Rows from block 3 of a small image classifier, named by matrix and row number. Rows with one number belong to one neuron. Each number is 128 + 32 x the weight over its row's rms, rounded and kept within 0 to 255. All counts start at 0. Numbers have three digits each.
Before each neuron's rows are labels from the 100 images, of 14976, where the neuron reaches its highest value: "strongest on" is what is common among them. Only what is clearly more common there than usual is listed. The data: numbers of one to four digits printed on busy colour backdrops.
# fc1: MLP up (model.blocks.3.mlp.fc1.weight, 576x192), inputs 0-63
# fc2: MLP down (model.blocks.3.mlp.fc2.weight, 192x576, transposed), outputs 0-63

strongest on: blue ink
fc1.297:130135112096070146114159078100134091131156154173154121143161073137117111123113213168066159106109133149140137100174091106171137107096060126152107130125151160173119211102116161144117127122111145
fc2.297:132071121146178109164148090202092112138080124097119097115109177122163141153126167134170166173208106121117143098131159210067133165091160100125114159149115131117128038134172096107136129109113175

strongest on: on a plate; white ink; grey ink
fc1.6:147101125045077123128179111088105124111180190153158141091138073139145123149155189134125095073112177121161123122156141087176186105132114148128187114138135112161138159129102146098131119143126154
fc2.6:102139126131211095160118111141161147162066105100097068136081200120179107132094146103219165158146107131110153143087116209074154114149175172124109084191132160152095127146132082145111139077142114

strongest on: blue ink
fc1.391:093145167144129113111119128166090070119121124113186141096093122072120135166107192135147133138085128157120162078038157107134099141156143117115160128060137123112107176133118082148112145096153150
fc2.391:121067105075129184114135118158127131160155114183138135122149159184065144166150132113090123180144136132169105150169113123185106168113126095121131158050160141187110097152160149121089132148153131

strongest on: sans-serif; blue ink; purple ink
fc1.102:149112085101135184119146107136174160094117112130161093123125116139103050134174143121100162146073191149087139173093098133190051123103112165156199045134124073167147168141141115143160149193171089
fc2.102:115167184091118112111149153130075120130088172068144064145133169150153173147100171189178138154133098151091146107113116122144132139130104186103088143160156123131115174179106141159127140113173157

strongest on: yellow ink
fc1.315:199115159145123067162087125140060138084153119113115127116101154101180061121103130129161120156113069131094102141135149203078205104115111165107125136142074141133070106061107043151130127089114123
fc2.315:143131117134123122104128108174061120080111105099148104151151086105213118158125098127155150105110113167118096132164119187113158170144153126123125174068125142154085077133136120113133120124141112

strongest on: bold; black ink
fc1.94:116174132098092116096144063096136128105146131104107152153125108132130114085136128122096165095086147129104136144134121133151127105072047135171213095128151139197135137114100124155169134135135155
fc2.94:184088131163160110180136112169117117140108132174144136137119119116156119118109103150180144228116129147098116166104167104097114171176183166113091127131116107100118099106160143089128112125126113

strongest on: sans-serif; length: four; grey ink
fc1.224:131144065121141123082143153144123129160117110119186071140142077134136155243149150094130109113119109122144160137198152123110144121136167105215141124133148156090125133139139118126162180136130104
fc2.224:079120114101170182149136127160094120118089162211134145126196126113117145133155126120120007161097145072120142136104077136184102123110118150121125145128135114092175129122098134120114125169134152

strongest on: teal ink
fc1.196:140114133207142035105166117154185160159156119131045086133086065082132143151097169169113114179153153117100109160110126144187062092140119131128116090180120115093108092145101083152116162137162140
fc2.196:119116126127105227158132105161096099106103141088127185135154121097121130107156115145104156117195111171104163128146156105124124085131143115132146144090154138074169095145167187122108117197135126

strongest on: yellow ink; orange ink
fc1.392:113153048099154156131129115120147136090142141153139142122142133165111162183194140136153167142149116096147092150133067086173163061147126145181181163120166157112167170155173167081171117182133102
fc2.392:144094149134128131179141129137120131102113103079147122070142137071168117120094096128152145164155097179125114132128139086088122159129119134123149104108102133164107107088125093134126161065102127

strongest on: red ink; on a plate
fc1.168:116103186109169118139061131134147142108144127103140142105094134078103120175153145122154178083133117092141132147099114167132072160122123135164161080129096137173144134068156093130176102148140095
fc2.168:155109123127157173133110130126099142140147144117108109128125159137090170125085097111123099173164116067107155143112078119172046134109137183087138152098218111146188163148165095113113131109114126

strongest on: blue ink
fc1.519:136138106105061103100148082111164082123071139133164092135134119090152114114114195121076156075074153149136134135159105100165116115132068150146126111128113122218088198141111075158098117083198145
fc2.519:199100142114125148183144103147095182115090107093096146141131082135123166113123182161142131203143132165158091144122133171124158154158161074082157156043147130116116086142157143063089136202119160

strongest on: on a plate; white ink; grey ink
fc1.550:161159116103136106150147133124114139127146111157123129081114136118099109108142120087106089084102182116114115157154152130208155084139119151177202099116161113137084169138116066157107124155153161
fc2.550:107117124085120094117094114135099125136080167108111157239139150096182142135155148119245141119180103102097177112150124129100164108136141116108099174149110173169126096128198149160110090144165099

strongest on: length: four; purple ink
fc1.367:122144088106153142180096117106139150160123159122143135141160092118142155202125175039123140117081082200132131206169129154107161113066182108184148130108154158112127117137095142110158185125122064
fc2.367:091112094135119157154127144115115137124106162220139124111178097073118128109185109130113000151098112130117124106116105127175153135118127102160133137104119104120161129153061099087122153152116137

strongest on: red ink
fc1.19:087150127180093105105089106089158166162105114136106109156110136122130152122115129162165136126159092167138134096195077121148121058095078171143096111171073130140123109085093123137102201105117102
fc2.19:151115112163099108144120097107106111147148122139176143169113123124121161116114170121156121179097134184144144168175178099142142116115063098139147146068121103183073125116148136152149130070142105

strongest on: blue ink
fc1.336:128117109110185147098164160202127121060156149110147122080098089091100138132149129123112130112057158115116131122022136144154052143139140115134214084094166120129120178155144124115136108164147149
fc2.336:126145145140077121143156131096167111132088135159116124199126170144175121121113132085194136151211139175127099125209102114133162117074091116113126116138084113176088100130118128133102124098140155

strongest on: red ink
fc1.552:154099117058190139124133165147118082110131130130140132115127119112117123169138131110123122107079165045148123179043142130161114170163165140101140114086175132118143119134133127130130043224198132
fc2.552:181113120146087128160159112141101107135128116164121123147141138131105059131093160150100130219127116163114141148183117141127153127113033148120138149142151148182059151133082124108094144060119115

strongest on: white ink
fc1.73:140144108090063180095134096074104078088171159191190146122188083157155125103120177137088147058084138141188151114172115107148150102098102101167120159105140148191126198113126162134111120105157130
fc2.73:145089108139208111150110130192107126122068120078104106133116151106120097131147133137132157202174124085097116097139128198064113168098157097128125123144078143084133032138155098102127128150131155

strongest on: orange ink; red ink
fc1.492:116131135076143200144093132132105106102109090151210148111105162135162162134160083064160128133104119149120170100119158121114146128137142166132142122038164099114108164097169141131118086166060123
fc2.492:136107089133098112077123138190074135166118111097150149171148070115044220124142111157077122165237135129131101121144100086169096103125134118104122192122166125084118093132113128129148122154149156

strongest on: pink ink
fc1.561:149108144104149107104077156107131059104132143133112144113125076105148138145120150144150122085080135050198150136091100100187122115141147149099101099134074124108132132156090145157080114139185145
fc2.561:110150137154117070160128113138132118127136110111121101128125214130091095146091176095074117170153151096124136161110123084128159137187109217128137131146187129169065150119132071085123120126131158

strongest on: sans-serif; on a plate; green ink
fc1.314:154095132136091123131091131108068133085125072139116119135108101145138024119117114138114129143075131088147052148181139173098140148093134156125138155111091105155048117112101065167136135160146143
fc2.314:145140094143160074177141099083075159124063115113120156161118135122169166086126133124131142086056110077174120154127133166127190079151085106135124184153071098148060104088092093154134110138139135

strongest on: orange ink
fc1.384:174103173130093106167069141173105102091144118160124122115126115098184106116117130129199124173093064128108156141135158162111176111122112142148117118112142168151073162058125105157116082132110135
fc2.384:152105123124126126068109137172093144113068142120110111137161127125168103137137124124136133100165133171120101115161083179110146196141160148130123181066145173161067109120141159079148113117126167

strongest on: blue ink
fc1.481:126134090045165234124113152158130126118137113139063146130154150120093138084148052097122115122089103131135114163181131180149072107139145113157141118126159085173121147197136190148129099140125109
fc2.481:095146133139149046143139115115146127130137143149120043104104147144179109116075132151172122143116123086154109131091085130094197142137141173134123107191153148126118146116108051143137131081144139

strongest on: length: four
fc1.161:057127094125188170125148096137123129077098117133108096102113121124125160130126183089163156097082057133134148153122088164134152108095136128112118051148145176187116083088169089159162083163119076
fc2.161:158140131179102165157176074053121115175180126033133178142178168116107142107138109168132181100164120068103105090125160091116079133190082112139152174144137141145100171110115186162151080132120165

strongest on: orange ink; red ink
fc1.413:207110173126103141179076138146131098097142126135107118106148121074184089125127143108216124157120076134118189131131151169118129147140135176149103072141123147125092170076146145140141128116081128
fc2.413:120092126102112085085135141191078136130074121149127098109154175136108181132126161150141099112181092129114103093162072116131139188127157185137146178091166143145070118127152142055071130117094142

strongest on: on a plate; grey ink
fc1.112:028142113137149082131106121112112107094183112106121168133109148105105139100178127112106161075121103098140110132100101125130111234118089096131168124135174104108140103164194124124163125115146101
fc2.112:186126111142125103143116114079106132118092135151103167170124108142140144129089148100115161135063153146128122136127173100135109086136164155128126174118078124160100136120087145110113155183131126

strongest on: on a plate; red ink; bold
fc1.548:138169175083172133179101113204157102152133133103174136113071116115125173167178144074146179133151114085123133156134115145140095154119108122184173110129143116147109100114133135148129111151108130
fc2.548:106112158140076154148153142181179123117127130105162130079151148128094190133107128159176117098187117119109168097117101033150107185136169119153128061144135114174123129122099189118132138098116135

strongest on: green ink; on a plate
fc1.57:120119103121182084122184121096148144155122143112101149149105142092099136130144125090061149113123140134143096144137081082132155146146101155125186158106122054136113122151124065095140152137189127
fc2.57:126146113117095094097139107174088134138083060161172094142151132126106168160173142162137195075142107129131097140146121088123176122112155142099130197170120093136099093179167156152121128132116116

strongest on: blue ink
fc1.159:161126067057156196115093144163131103122110131143135144111139161126104136112164071116104129124056107159121127127141125149173061125140148169181148128097154071166100180197130178137115117106148123
fc2.159:079160163128176080110138108116134146093106156130127094122107191118107108113123163129183139132120084041139061103117116161066169135130106125120129093226131123110142146084113046174167099170081148

strongest on: pink ink; red ink
fc1.183:170132164149073130183047115123161088090151143145101098086129096085163100111132149131231120177153070154104193125145132131138110112131109161144114051179119136124139179101108181107121154084090127
fc2.183:099142163111126078102136153181115143139079155155129137142133164121140176112113152137160111082175114146136083116172071107124153196103152181139149141124128139177072144112171149074098121079106137

strongest on: orange ink
fc1.244:131127150080126094153051124103144158118134144133122114121066150101144119148150157095170117051135079136141143154105145177113123144127121144130140074160078121179102130074122102149143125094119109
fc2.244:192136147108118140080135125128106085103148128122130080163117197169140125100108150138157154108193119130142150106141128084124109185153140134155137167113148107094151116146117131139146132059106130

strongest on: pink ink; bold
fc1.248:123132098146112185123099103153076120066210097195163105098114103145186115133103104105115151109105101087113140129103158178078115084093134109120127113158128094146146115152086143165105120095135125
fc2.248:131164140137132113095143128059175127140112163059096122129155129138090067106159114127075153089140137121131145122126115052142128174094132087144122162156063172096180036131170116111107124169119160

strongest on: purple ink; black ink
fc1.190:155098152129104125153092115090094112071125169112164204135162072119081134125144133138112188084088125151164109111146107079163113066093064120173143155142108136124138124084087173145107125101173147
fc2.190:103176116093151122122133154099102094139118138112043089172153102138146154070158121134109211100168122110123116178154154120097110113126097106137098165152165055136153118141109168146180120097146057

strongest on: pink ink; purple ink
fc1.293:119127121077149185167147106121111100141117103148128143147137130122144154133112115114178140146098163049149187126128129147157120113157135124102115079120126114119146133137127204159128033201182158
fc2.293:138086116122130106095097102195101127128138131101152106078114099107106147143140116155073120163165120134137069112138103123132159119134127170119152214152174124125070141104105091114129164132108133

strongest on: yellow ink; on a plate
fc1.311:176114142142108062155073127118099157127164109097112137113094156065171088126111104103157115129160069126143078156133136199054169156103115143114110135169095091156081101090114058136130159087119122
fc2.311:194166140093151161097135127140042125102085157074174090142138103145226112143119113134152166085138103179114103102147124143078155159126146129114140156087075107112145063168114104117113119094132104

strongest on: white ink; length: one
fc1.9:165098149084116111110143120074094121092158209170112152085139034158126122151152159142154093078088178096172136094124157140154205111132123108139181126158097136149104153147071173106140156132108141
fc2.9:102139128123196106139111132135126135173073101110129041135102209121186120139080141130203138149104125140105136142104116185090155133131176190132130075169167156126103148125140050139137127093122115

strongest on: pink ink; orange ink
fc1.562:127109136083224105131073168123097087120133112135120147089138092141113092154111141127140126117105153030156144170093118122177134163152154132129134108096115112115124110169132147157107084190179149
fc2.562:157069118156094125149100129114101106144114091116093099144130148149085086131096170129065126188091120131133124146140110161109196145184091147147114160167186143174058106140075085090125105121132165

strongest on: pink ink
fc1.470:148131154113194111124078125116117110148100119156029081101124092120119096127111139159179131158106132095128124171121082175135100108147141133171127091172113147122117140216133157189130120128164159
fc2.470:047128133137136164163082087130114104093167129200118126085134220143128099134102136115129110123118123087102134150118101131107186131117133173145122122156209121162120165112109091169129079114162170

strongest on: black ink; blue ink
fc1.312:142120121129113140136085171173164083179095085099162120141133148076143149162110153139118164184127076184129136099130126093129070129145181140111085123080085143111150120129109092171063147110153126
fc2.312:119119144145179068142130107060173133125117126155151113147116136172116115129116131153219137082095114087114115110087124167113232157119105115129129113248148125129111138128071099179144114141111130

strongest on: black ink; bold; length: two
fc1.121:122099090104172089099136141157143194096123117149096134143126093161091154126150093125106167155081145105125092140124086178121164116095110154143177166186145132145131067104170132122159113191094102
fc2.121:111219136123065106115120121116110128094169149122102128146134114092166136115131136126113076125170127137145172128141150033173097089139137135157113140056116121147118191155127155127111136087128134

strongest on: teal ink; green ink
fc1.430:133108131117085110095128147147180125161095138123101097141166152085142111085177157197145160093081130170128126130059098114132144123184037139095134111144148107223085148211113102111153112113112077
fc2.430:193154186177035140127111137130166087117176078107106082140145148084128142098137163162132095113132147166124139080096169106108098142118096084116124110152114098153147180127125091131122120083138136

strongest on: teal ink
fc1.327:160073095093148157140165144203126122121148108100162127152103110116101138161135132119035171188065161093104064154092150124135083126115184143122151149079153103124128107102170087141149093205146112
fc2.327:081189143109130085114120100084091127109081175167136146171115189111149160144117127138234076077179151078130152112147128122129184114134096127117138123140115164153098183142081110155126149105122128

strongest on: length: four; grey ink; white ink
fc1.214:118157100061142148140158130154101113133114137125110042098099131130155158119141218099166137124129081135139164155120101165139165152172115141071148047115148179168128136120130091110147108149091098
fc2.214:132122122158146120182140120042131125149096134119145126127141121185073169128135100121134145102116131134135108116124122061101115146148053110135120146161111109164115125118113160157138137106107120

strongest on: red ink
fc1.207:087134114159086082087100067099173104129090101134181076154163119143139115152123161157142140119169191122121109052097102095130149121089158139169104140111105089106155113067135120131128153154080112
fc2.207:104087140158180129132117103119158109120170088154139101116106137200152168127100126153154140134053146088130116119091165188114160149152126084099077090194200118160101160135059111194142136129146148

strongest on: length: two; yellow ink; orange ink
fc1.32:106151158120137185145153074113166115100143084133100147092153142158079117081159089152147189101129136119112149134130068088142147164117061144096172106147150142143124136126151144162180111145087083
fc2.32:143117092141101118131100111136110099138154106137149140105130072158171095144071182151158126172152181106159092148100106136106064101090161172138087172149119116067072151128140148179118107144152164

strongest on: purple ink; blue ink
fc1.454:125133095085147153133146147107124130179113102148062132164127129123125141103114141108114123176098124098152126208206107146156093075147120132108100090143113128146128119154118147182121085194190134
fc2.454:169025114143119113164109141171099125097150110146155135077121044147123134108091155173098135189082114150119117117107119154103193134128122104138132150078148102154085106101137105094105141125118130

strongest on: red ink
fc1.132:128152136117170140118066189087129168136075142138156161116095131141134148154145088112145136098122123124193122212169089093147131118095109168097103118166113191109137066146085113119088152164172121
fc2.132:112230125157081119108139130122102142117151175098109161179123148054115119099130126111097099127159127122132143137124178084141094035122148119126125153125047095092152167138143162129130102138125129

strongest on: length: one; white ink; pink ink
fc1.424:128180086113129125123151156079114118148146104160125135091118175167105126115135128135153124079116115068120155126179125099136177097162036126170139113140164122129092131165065143176132118096153153
fc2.424:099107092129168088106155116126098096172085094099152144205161137108141176197175118103151140212120133148121102142176101142149126124148153118134161153116088113106150079068156114111137142142116115

strongest on: black ink; length: one; purple ink
fc1.366:094145095133188110139112120162125159111102096153067095112141146144117065117128102121090162163114128083100104202116102163148135137111113196135144127136209152141057140154131109134142062158160133
fc2.366:119087114144097150124172132132110123156175083145104116083141118155115159120139112107090067190092112149119131139139060105146119119111123112155125138083203124189098145185172083093149135100137121

strongest on: red ink
fc1.401:078128125049133205164074131093105108123064095116186143115143172181100140136126127086158145099113191144138167080129136137091141128131129151130131119087084135157116148077157130109124111199083125
fc2.401:142092141168136101128103120128170141154181141128112142123122067156058183120148116143072094171208157143107087109108109125169075125081129082092145142131130065106143086119101104120153149150128137

strongest on: sans-serif; length: four; grey ink
fc1.491:126124071132123111121076124080133151156119174120230171156148111109141115121157126070140129125109120172141146136122180133132140150076156101216150122086114134127136122158103117124115162158182114
fc2.491:136097090141082130143141120124109099143162203177113195097153069043125131135161167135103015134084105153142141121128125160161097163136134087134157117140122156088154103131116131127148140151128117

strongest on: bold; yellow ink; blue ink
fc1.3:123141140104096182121196095095133122116150128117113136118129167109109179106114132081141162134120115115186160123128085128133108141112066101105103097098117184163147147102119131136098101133219175
fc2.3:168061134160153164076125123173093108126133133172137143065129079119102139137155110151134115112109143140148123104105159154141100148139233132138151179077102122113110111117153151091121121131097116

strongest on: grey ink; white ink
fc1.131:093159111116170180129171112109115087109126130130113056096116124165147177126149191093166160116129107126135149178140114094108173107153108124089164092101150178152158082131172116121167082131077063
fc2.131:143106098212126127166163119053148165136166104102124137129153158124124102145117161135093135158108130122111073154113190130100107169097083084108116128120144114149103145092142151152139101127150177

strongest on: orange ink
fc1.219:103148098150166159164132138157115116130130082121079165095162179155086161149206102166176170110122085080115129137147078096095165118177071142204152164153138126140147160125139146118207096129130056
fc2.219:132112103148134164146115091084121108111117103065139124137192065079166150151143123110090141152108112125101097140159097106141081124149089125118153133093117096118129106120126135170128128112145129

strongest on: grey ink
fc1.560:124142131180121182111140105082157118109115087128111057121113119168144170092164157160161136124098122109102114111117149114143120147140073088155105079145139148142122118085129121198201125132127062
fc2.560:124087155135118134120116133141094090096172106159150237125158130076111114123132120107108106154118161140129094085122134143191131130115164146113127177107132108026135130153161155167135152170131129

strongest on: length: two; last digit: 5
fc1.11:096123189162134179127139081128120097134177071114070180108141118154077177091132056173122193113127132114142111119153066094142129095134063129128140179131130114119169139127127134086134142128119112
fc2.11:157085086123093204122100106137111112127188066155122152124194090173156114199106122160119185142118163086136165145164102142096100109121161085150134195106138132103088149141119207154131161109147090

strongest on: yellow ink
fc1.164:151160150079159130105076173164121112117097129134139127087120163133113142112178081120125139058088094168145078126087123090110151164138146122153170163086120141151117137163158076130141136102119153
fc2.164:168104151129110147168118122135075163123133128034102156139130027104151166117126145146080114211154141159110136125130129136143133059111103164114147118142140112076128090137099175084118104173161112

strongest on: red ink; bold; length: two
fc1.134:133123108047175197122098164168124140095114122107187161103109141118127147100178038054137134119062125155109112163133141169146131137090145151132199121098167100135121135132146134109137108196122130
fc2.134:108117114159123042135084101129150133178117166177125105160103087106106148151118098120098133164169142063142123107084087146123088104101155062076118116202099133086147092102081078146144124096151140

strongest on: orange ink; red ink
fc1.150:103134132053166150166120157090141112127123154124138159093133154169055101160151124100114149109139142159170121175128077084161143148147105125071132139096123161127154073176114089136121131151189133
fc2.150:129157112139151034141164152128119165125123135067111112153125101076176084114118134155124126144153101117133123118177162140074142129154082145104114067165109189123136118047126102136132103110109114

strongest on: grey ink; teal ink
fc1.330:072074118097160162122186143088068175139142121120111170106176122154095139120137083123025113119048183093167123117098097130170125091136101114111141107159092077163136134146124086119141120148180133
fc2.330:092038105161036154114144134156122130133134172179120158091149113104119114143141135140165121119133119191136158120162098094148134120150151178124103121153144144191128148129106174047147123098137161

strongest on: orange ink; red ink
fc1.172:169129181164152048103087134100148107150116148161089125084134054135095112168104199179166138132127155088144112114078110125124130121130116122154136149168036145115124125166051112146134131130163150
fc2.172:054117129118176178162131109106129126107158111140143102114129255123152130110129145125159172111121127076113106148140103125109154155191107165166144117200217080113139142078110078218064143105193087

strongest on: white ink; bold; length: one
fc1.445:108143120159184120178160142152090186116156113119116144045111154112136155126147082093191055164122121118128113155121151176137186135120127172124158095111165111089089111161118109105132152126121152
fc2.445:127104140117127155090149108139112106135031127104135119222171105157132179118111134129138143139120113139126135099137109116170148041117147123148117163143159143118107138115149113177132135214118142

strongest on: brown ink; yellow ink
fc1.277:120147156140154052120101171154104172143136175135159125102093122109122114169130160119139127120093106138109098133079130122125171148128113187112188145142153170099119157084064070102128170135157150
fc2.277:144101125120144141126138170164079131117137095143114092076157112139159100128103118102103127189084131142161132146168111150102144110120152169132177139104198135179092149115134104078132135110108148

strongest on: green ink; on a plate
fc1.38:105113146111153092148128132122090169189127120100086144109141149130136098116144107138100146153112133145136045133117128092088173115134104130114146160125098099088139081126149000109097123119138120
fc2.38:139169169119072144140153099195156124112109123141147093095136122097135176139134150107215189106168118192114146121142121076091174109117159160135122115124128117136120129171149211122116121102143118

strongest on: yellow ink; orange ink
fc1.149:136102189143123059152066087115144136081159166068132150146070116075157123126126163119152162122146079105111143137092112207128123106127136173139119077125162137116132125093078095128105131133139150
fc2.149:128142077151148128076143144118085125100096137087140133141141143155116079051133164122081111089120141165134130092141104132171077147107105104190100171095131100162170129127167062093105099106084133

strongest on: teal ink
fc1.397:155105125127143075093158144158150130092156155090063077140121070105106131121119138150110138090094155072114085121079136180136109137103147100149210109219119148148122136131144122112168139195109130
fc2.397:111196147143087154164140121142125124120134122154118152164122149121118151136149125142132115139185150164099147135141139039143131088136134125132142165082058105112139127142131152138125151136094129

strongest on: on a plate; black ink
fc1.152:125004116080161116118114138132124167099127159109090138141142096133117177130124108135144138143109147091159107135125123181154099088074142157141141121194099143178095088105172145087147113208130109
fc2.152:114147098127086162140086140138118110089160124145121155157153104111091193174177112129150118143202134141098132161169115057155102170146091083106126181049096094168132144111157194142117143097148120

strongest on: sans-serif; grey ink
fc1.323:115138237116112160152136148131132151138116151118114123133081158130111132019082113158149128136112172138138107062096142149104139149092139117039102139133146154115157140135120127137038131144115200
fc2.323:163106160130095122165133137119195127124167213141133120082031160202135070100095112132118084126147146122145112108089151128127116093101145174136122065130093111099067161140145136148120129118116142

strongest on: length: one
fc1.538:090131141132127107168088133087149095135153137124100100108169153134125157100197126126146169079110120138138132141112122088119140133166086121135160115150147131137161083151155138110209084131124004
fc2.538:130089093187154127157113129116055134096112099157122145117159090126100168158116120133129132148096125171143113119131180085134143147137126106084123140090138185184103071117120136060103100210116105

strongest on: green ink; yellow ink
fc1.437:111129144122151072093089151178153124094101153155149122105103147115100111137174116141107138083110109182091096103071145100148125138130127169175184138078162090114138160123171088141141174083080125
fc2.437:170074141119108205154087128131106127082163125135130155040144077112113148138134089126093121213115155137126142097078098132075064131153175149098149096113143133104139139139133164088116133195082140